Rows from block 2 of a small segmentation model, named by matrix and row number. Rows with one number belong to one channel. Each number is 500 + 40 x the weight over its row's rms, rounded and kept within 0 to 999. All counts start at 0. Numbers have three digits each.
After each channel's rows are labels from the 100 images, of 14976, where the channel reaches its highest value: "top examples" is what is common among them. Only what is clearly more common there than usual is listed. The data: flat shapes of many kinds, plain or patterned, on busy backdrops. In brackets: how many of the 100.
# convs1: first pointwise conv (model.mid.0.convs.1.weight, 128x128x1x1), inputs 64-127
# convs3: second pointwise conv (model.mid.0.convs.3.weight, 128x128x1x1, transposed), outputs 64-127

convs1.5:459496547478526574519454466444508449420467587546555526497434533467513533457496539551570484502569509493476482492470484531458487526477537521478576492457489492530469503508499478477515486489499539
convs3.5:457497514563535471530561543558471527422452480495486497490456473564470506437510517438505522522472456454471453458496465584471458562435575507435489499511482532500450528437491527550456490474495501
top examples: gear (42); count: five (42); flower (37)

convs1.63:449466530458474474546472562501534531464481518503490569492523508511455554474504497546539498554522519440545514472538470465536486426474488637394467489542440421537466484477523481465554498436531421
convs3.63:491471451509549504465491424446477555527526491492490530531501478455484550533466468493494465462461465489530469490494496473450478514505472519500527464408470412487569568532605410474584514496494464
top examples: its colour: brown (29)

convs1.121:497473420538489461502489465558464495522509531537554460580540508440506342496434526445495498467510506479509495489505480513425447534584515471511510554503550575415475604441506504494519511491474501
convs3.121:527518483510491560506529504536518485471521502484465536440425482506558446515506517486534456560524524534489517476598515500585548486570502503540489457505599555532468437450426522494511540556515503
top examples: white shape (80); its colour: white (64)

convs1.110:503522492469491557513497492478476529519535553535536499523456509489508494515446534536495511529586461485535397531489485528489493520505424498488596432541517502459553545472489474481493542526597557
convs3.110:522517522563491427531498504580556494495524445500510496485508474458502494491497538433497552540499473565430484524492533552453491471511499477481483449516481477507543477487510507506457456432475490
top examples: flower (31)

convs1.115:526535545507562486485527509477501444461508480492493631511439511515489513529516555528560465487504520496494374513483510516512562480522475480572493563444486486502473540558503498502467548444531558
convs3.115:561508557511522496506521487500468477537542517550532425535526498463510548483446515559461533524522495483486519432498400490542466423428545519513480562431422507491505531519488498512477543511538571
top examples: its colour: grey (35)

convs1.81:495509482485508534554495467497516477445414489442516492483468514564565527464564538511460528431477459446475553485485501526526420512453529530503500487523525476553440500525516558453521545447504566
convs3.81:476494512473563587461537424511457510513539536503526509489484395477510482528447499481551445536521534523425492467515467515509485521532478508499483506430520539458500504583560511430506517497493488
top examples: count: five (50)

convs1.54:534466475437490541447483429432502544543510480468505527478476507546568517531516492484480478515489508442523451455526601497540497517479461523505450534472508468454492460537525567524439554471482514
convs3.54:426529482442458527472472404528464525520448526512628454465510492485507459469503530588518433539465515516530512441439470530562525536479495458477477516542500600456504498566553474484520511478489456
top examples: its colour: brown (29); largest shape: circle (26)

convs1.25:488475473491607432486466428522517447435560523557512543513466527512450514460470511568547502493468485451459465495465434547474548530534520552477468455484494493477437481561526574508569540440531556
convs3.25:534526511456505548448459418460513512580534509504557496532567504464516519499440486544498515540453493518453581498469490447467504504485463519594461509438432473467579506595544461436525523470507542
top examples: count: five (48); flower (34)

convs1.13:411479518483502517575414462425497487435478628560578502498509511550511559501478528454477410516558536547481524481482490526482494450463528477468493550430465510482457468528527482500539503439477496
convs3.13:513509503495498549468439449443493476531509521463561536531540549435470499500447498527508499510527504504540552544532540431574528474558451567596536453535497530491514510582516482533541498539510489
top examples: brown shape (54); its colour: brown (45); count: one (43)

convs1.41:544511530442544502425525455495477491526451457506448479447499494496506542556517482472476513468483499470488478491616546538516503513521492531550509501561516440478502490529503520541462529477473483
convs3.41:482515464483494501463506444519527501494481502487598563459519554498505501485531493552473472504448477532557525510510532526522495524557507531545522485579502514473514548548545494494549493484530415
top examples: its colour: white (30)

convs1.9:466531490509534525485439471493438483524505504538450534493446536495466489525494505456528514533527482536529488507436451539532474544427499534551492430512541495467593520496449455577482475458458505
convs3.9:465501529519428439483504515492456461428440487451506476470542537513468488447526536451484525510535421464480429525510528502563465502485481504508488412535456504500455454453437497594442464426494478
top examples: largest shape: circle (27)

convs1.77:501482536412488509552538492507547482443512483539493537503439544479409526489515457531515512556543449469429466422504456478512523494478471587372475503465540574526481491468506544486508517486537536
convs3.77:542483484479585449489541422523515522507547437468512513493546512476506534500458519531479535404437511530477511523559497479462485517492483457553501465474488398504555509456532467497526538428470503
top examples: count: two (42)

convs1.49:608537547512454536519574518479532516521472444498402414460489538504517464512533493479489504520460517559453501538522502473577468470527574345498488482524498484489556452448410477542412463492457505
convs3.49:538527484490531533510483495470533500541516494489522587453564525505473529481488490559435483452455447462526526497506522460475484490504554503607521523503469415509496520531525477452512507501570554
top examples: white shape (60); its colour: white (33)

convs1.40:413498514499475583527474471386465502458440502485553583491416543523543567571445501498543460505545517517511390449460535525521440504442503493542536549437431444451488480589514502508448526463493502
convs3.40:528495490570519480502534528540535569429469453455476551517466473510500487561522499400531517501476472517477450477540582564450509576513524488496456502507551453552518492456517485499516516485493468
top examples: black shape (46); its colour: black (27)

convs1.60:494385533452549496519495472449488526474524512523444517498521532480437575521458463569541442560509449516476512516497465525494485435511514526415445492522435419424490422551528502514482496466561498
convs3.60:457493514481514509482448484456519469515493504491543471597537580466511550443514514491476488546464469537519539516414501490516523456478446521516469447448395485485557535555550443486472483501439485
top examples: its colour: black (27)

convs1.37:485554543424530518503461529486551520430477455488504527518494518489484480483456507436522538544520462515493487487466467506529468516487463541550520395517558536496495480433496543473419529474504523
convs3.37:536479509498535541559549533549474525439446467438521507494473448540481490487454498460575526466491539538456499513554518493496552567452450481509453539450495531459508474417513462502477494461487519
top examples: hexagon (37); largest shape: hexagon (32)

convs1.43:449538478438504486458494485539519572516532453518491477521522510503437535477477474462486505560583461526452483474467505467463503492477485596442474446495545508491566491510500386488473452452498520
convs3.43:490535448512466462568513530546500512435418453460510547481459550503497427490512527476515467474449460531544457469512525541502532516498502488455464442471451465479517448425493457505476491461491470
top examples: count: one (50)

convs1.114:525452503491536473483520403539529460499556481515443526460522504525441490435478475478539480528468442474440464483529461491506512528521499541505433456506469478445423452549466574574493531392498549
convs3.114:487459446490531475523514614481455505444479478497396526472431531539426511499538505496461450399523503431575457521537470500567498512491553519461548512482524470513453504440488522529518508574518474
top examples: white shape (44); its colour: white (35)

convs1.46:465484485506504570478512516504557535469543491434499545555456452530492578533529476530548456525593518481522463481453536469468403506498510551483499460585486442477460462579511528439489544508571499
convs3.46:474512436538559471550501485519478456506503485606526549485471524466479535498513517524445457467442500518565535522458458522469492427504557494440482440422427447456499498502598522427505471547519488
top examples: count: two (41); its colour: black (28)

convs1.122:449562523472498532532531515488457395509497471491499557467422515501494496510549525536522523491451424546448499590498567583535449488482540524541505462504551532508526526477420470500446462547495591
convs3.122:445439510532503552467513447477461471504514497468484467510541538513499506455486475489543496445525474492472441523500496479483445477518427448460547512491510542492487504482366459580497499476435557
top examples: its colour: grey (26)

convs1.82:495483480476555432480470452537512490439538516628549556456470569454445501459443483560556471555500450465471486450525411502475571552516499579403467499413537545449475497526536513519560510490501506
convs3.82:555495487505541562505467412471537513546500476457538520509559548475506513501450495555504503488384518516519524518538537456471495510490435493561485474433470458513550470509506395467571577463473563
top examples: count: two (44)

convs1.55:542519498513504493552508448465474408410526485516505547486461551479503514503473568489470480481473517453435391521483540550471494531526511486572474546494478523407457475559480548512517546406515503
convs3.55:553511536474530499494524434475478452550561545556486469531519509467532534477474446520487517565449513536454560479495420451480466469499457546520468517428397492451549537543492508454505559480490559
top examples: count: five (51); white shape (44); gear (34); cross (32)

convs1.105:501515515579498457496501492520474495434447514501512435541455466540516500485427548563538612448452472546460477512499530519476536499492489505551593464492551453501476565475489557533473448571448545
convs3.105:525532528568528472547518467467465508494464506504477485542523535471489523446471497469483558519454510554524498472501528516511542479452459546510475467456458455528533589483532434476536553441510513
top examples: flower (31); its colour: white (28)

convs1.109:517548503538501551554489456457477433390427529507547532443448611547548538495505564550468499498498541487470457493463521531574433550457497499564510524458465481492467487540488507496508518406497485
convs3.109:477496503455533564457507459481464476546552549519484468511493453447508525506473471526507463517518539493457529485475436464478461489521461498485510512441467512443517536557511512463503510517490520
top examples: count: five (45); gear (41); flower (36); largest shape: gear (25)

convs1.85:502418471426538441443495548517460555564533526482492533434538474492457500514511435514499415520479470481546504446535537484454497495511477494501461575527479477478480453471521514486451538478492524
convs3.85:478524450475501470542546582557449490453506475531434537451443464560473453476548523504478423429529461466499495511482453524479493524505558495450512523523525468479441440449501576475435452537540480
top examples: count: two (45)

convs1.112:482466487432479491455497508522507522519534448458496500502526503502474559508531481522552439538487521456441520481554560461465507473538492550469534539423551480448484464471500555432413527521486486
convs3.112:499556586487410503434449506458476502510465539455478449524513516487499488491467511468478541577603469501483521491480512476588534494488469559568508484588503520542475512531448491624448439455520488
top examples: its colour: white (27)

convs1.10:534499507494509453518475419544465412473515502534506529460467497487462493432524539521514529457417429458464504506505455556482515555523509532484469474508550526514457498525486621509577571430502579
convs3.10:463491467507473429517518621529498507435440487492488486492451558521472497483575532493479488424526472468569451503469481545577519502494533486450519481537508500529461475443484532548463435546491441
top examples: white shape (54); count: five (54); its colour: white (26)

convs1.16:543532519560483532519491460457484447441495555494510472510539509486541431558449552495430420530517562516483487455501536520568470498504515453544472549501488562454518443495460503493509524440532491
convs3.16:505478525471512536468502493456510429521549558506444460531508544499531519511489431483514476521581550490480544548520482432541485450559437540499537484494481500478509505508412489534508535545444507
top examples: flower (38)

convs1.19:575526534462522465427526444528529540499460401496494533401503494489509572544500515455454555521558517473518502501554451487501525491533427511484517488514514500559516499486445457507489508457521502
convs3.19:497514510485475510472469469493555466530544517523531550462534555502510479489528477531490492509521494481553568568514517459515540464585509557558560516621521505481505503541507565506526487525510461
top examples: its colour: white (28)

convs1.61:486465477488447478497542517493422508488545521536451524522531495503498560535522483560534563513478536487556505465467556548614492479459521553480513473577378323503480505538500496478460474456533442
convs3.61:431520435525466488444442525453482499516532517541541478545480540467485530491556497515445429527529424458552501457422450498489462465525535492469516467465459476509515489570541501490470454547495474
top examples: black shape (53); its colour: black (43); count: two (42); largest shape: hexagon (25)

convs1.58:456474413493597448488537506555515516499538491511533564546544464553455503466491490503486461514483433512439537528489499485523546520531516616418540441579440481496408484512531465526461544473492496
convs3.58:520448490545555491483499536442478462467525515497441468578486562507458559478526466476480561473504517475516509548528509463523496454475453535482538518464460500493493593511438491553545515584447518
top examples: hexagon (33); largest shape: hexagon (29); its colour: black (25)

convs1.124:542551557445524466464483464497473504498487413506445614485470494522509538545518526521492539515537532481579431509501514523534507536503447542538502481512489472544518520501441467536457523408558548
convs3.124:458516534519470496519502519481451509468451519506478449544514434497505486486480516453488521521554461470469418402439453541464428492430540479431457480420396489505500523477495458516453481463533559
top examples: count: one (46)

convs1.62:518519475491464471553573495508496481480483494485576517370478534519507496475538533513468470519498463503497463523471537502439477504503477476496446505441497492516424475507536529468499591478470481
convs3.62:561520480550567518502539396498498487518563516556524510525483460491558502520446463514504536508456555524497557485527484483491509505523491568541500508465496522520532617552526500455601577553534513
top examples: count: five (43)

convs1.52:457441483475479488469477460503519586505532485568522458508498515481409524499471477475517483548612465550451491472473452462453515506455455531439447497517514493492531505521546421487538477431531498
convs3.52:510542461512486455537514502512512525446427448462524536503480579486492469487510526474495495513425458524551481494512552517520515492516474501514459412476454448504535476472501450493524498500492470
top examples: count: one (46)

convs1.33:531435520442521446488524406536513528502561480508489506455519490541423522487433441521525488556539424475502495445541406499481530496506491541441431511496462504475449473521507531539497520389519539
convs3.33:464499462491480513527483592499466486476499517524459530433465507542439482494526520504484465474558499417574507509491471496546484488490566513456586518545530500506412483484475572514497482589548484
top examples: its colour: white (32)

convs1.65:509449431447504482500451483540470485532462510514538436535554537503517415489512512516521502443487533464577526428529533501525435538512480518467542590565505490564459549441514491453543521432510461
convs3.65:472516478507446572476487494497490531500488502463481565494441455452532444532490516465559435550581506499489457436554552504521496499568486499497514444492584522556472473460487439483514513523508457
top examples: its colour: white (29)

convs1.86:504519539384446481554556507549563500498523356474448510498511531533527502476504479508525484539468525427445476519533499439510520504523485530495522467453537504505497504436473517447382517500493460
convs3.86:517451435519578495527571416565514524515540459516540496500506453454518519518467502522544495441451582542459468508571485517451489514503461435450498531440548516491515492472522459461561551474470500
top examples: its colour: white (32)

convs1.123:532469490499492488501490503486465555504493498536502522405567550536414547500458456519551473584510496516488453520538490470479512439528450520497543505447495439479492479448507558467458515430507471
convs3.123:512431432504562485575585488489482516438512464521461551468438508561475465494492474493509450419424535431538433486567458519449430558484528489415527504405476460436512537439534515461572582569509512
top examples: largest shape: hexagon (25)

convs1.23:460498488486493626524494470405485464442421487448508539535455539548571572484500516471510511457484526448485494495432546516507373512440498516569526486518468417458473499580515551463487533460489545
convs3.23:437506472466531561508500402517445480540529540549546480464499445487507486443472533566508451517491558509488517495481437479530501469508486474481494496463489583430499507583559543436499500509482481
top examples: drop shadow (61); black shape (46); its colour: black (29)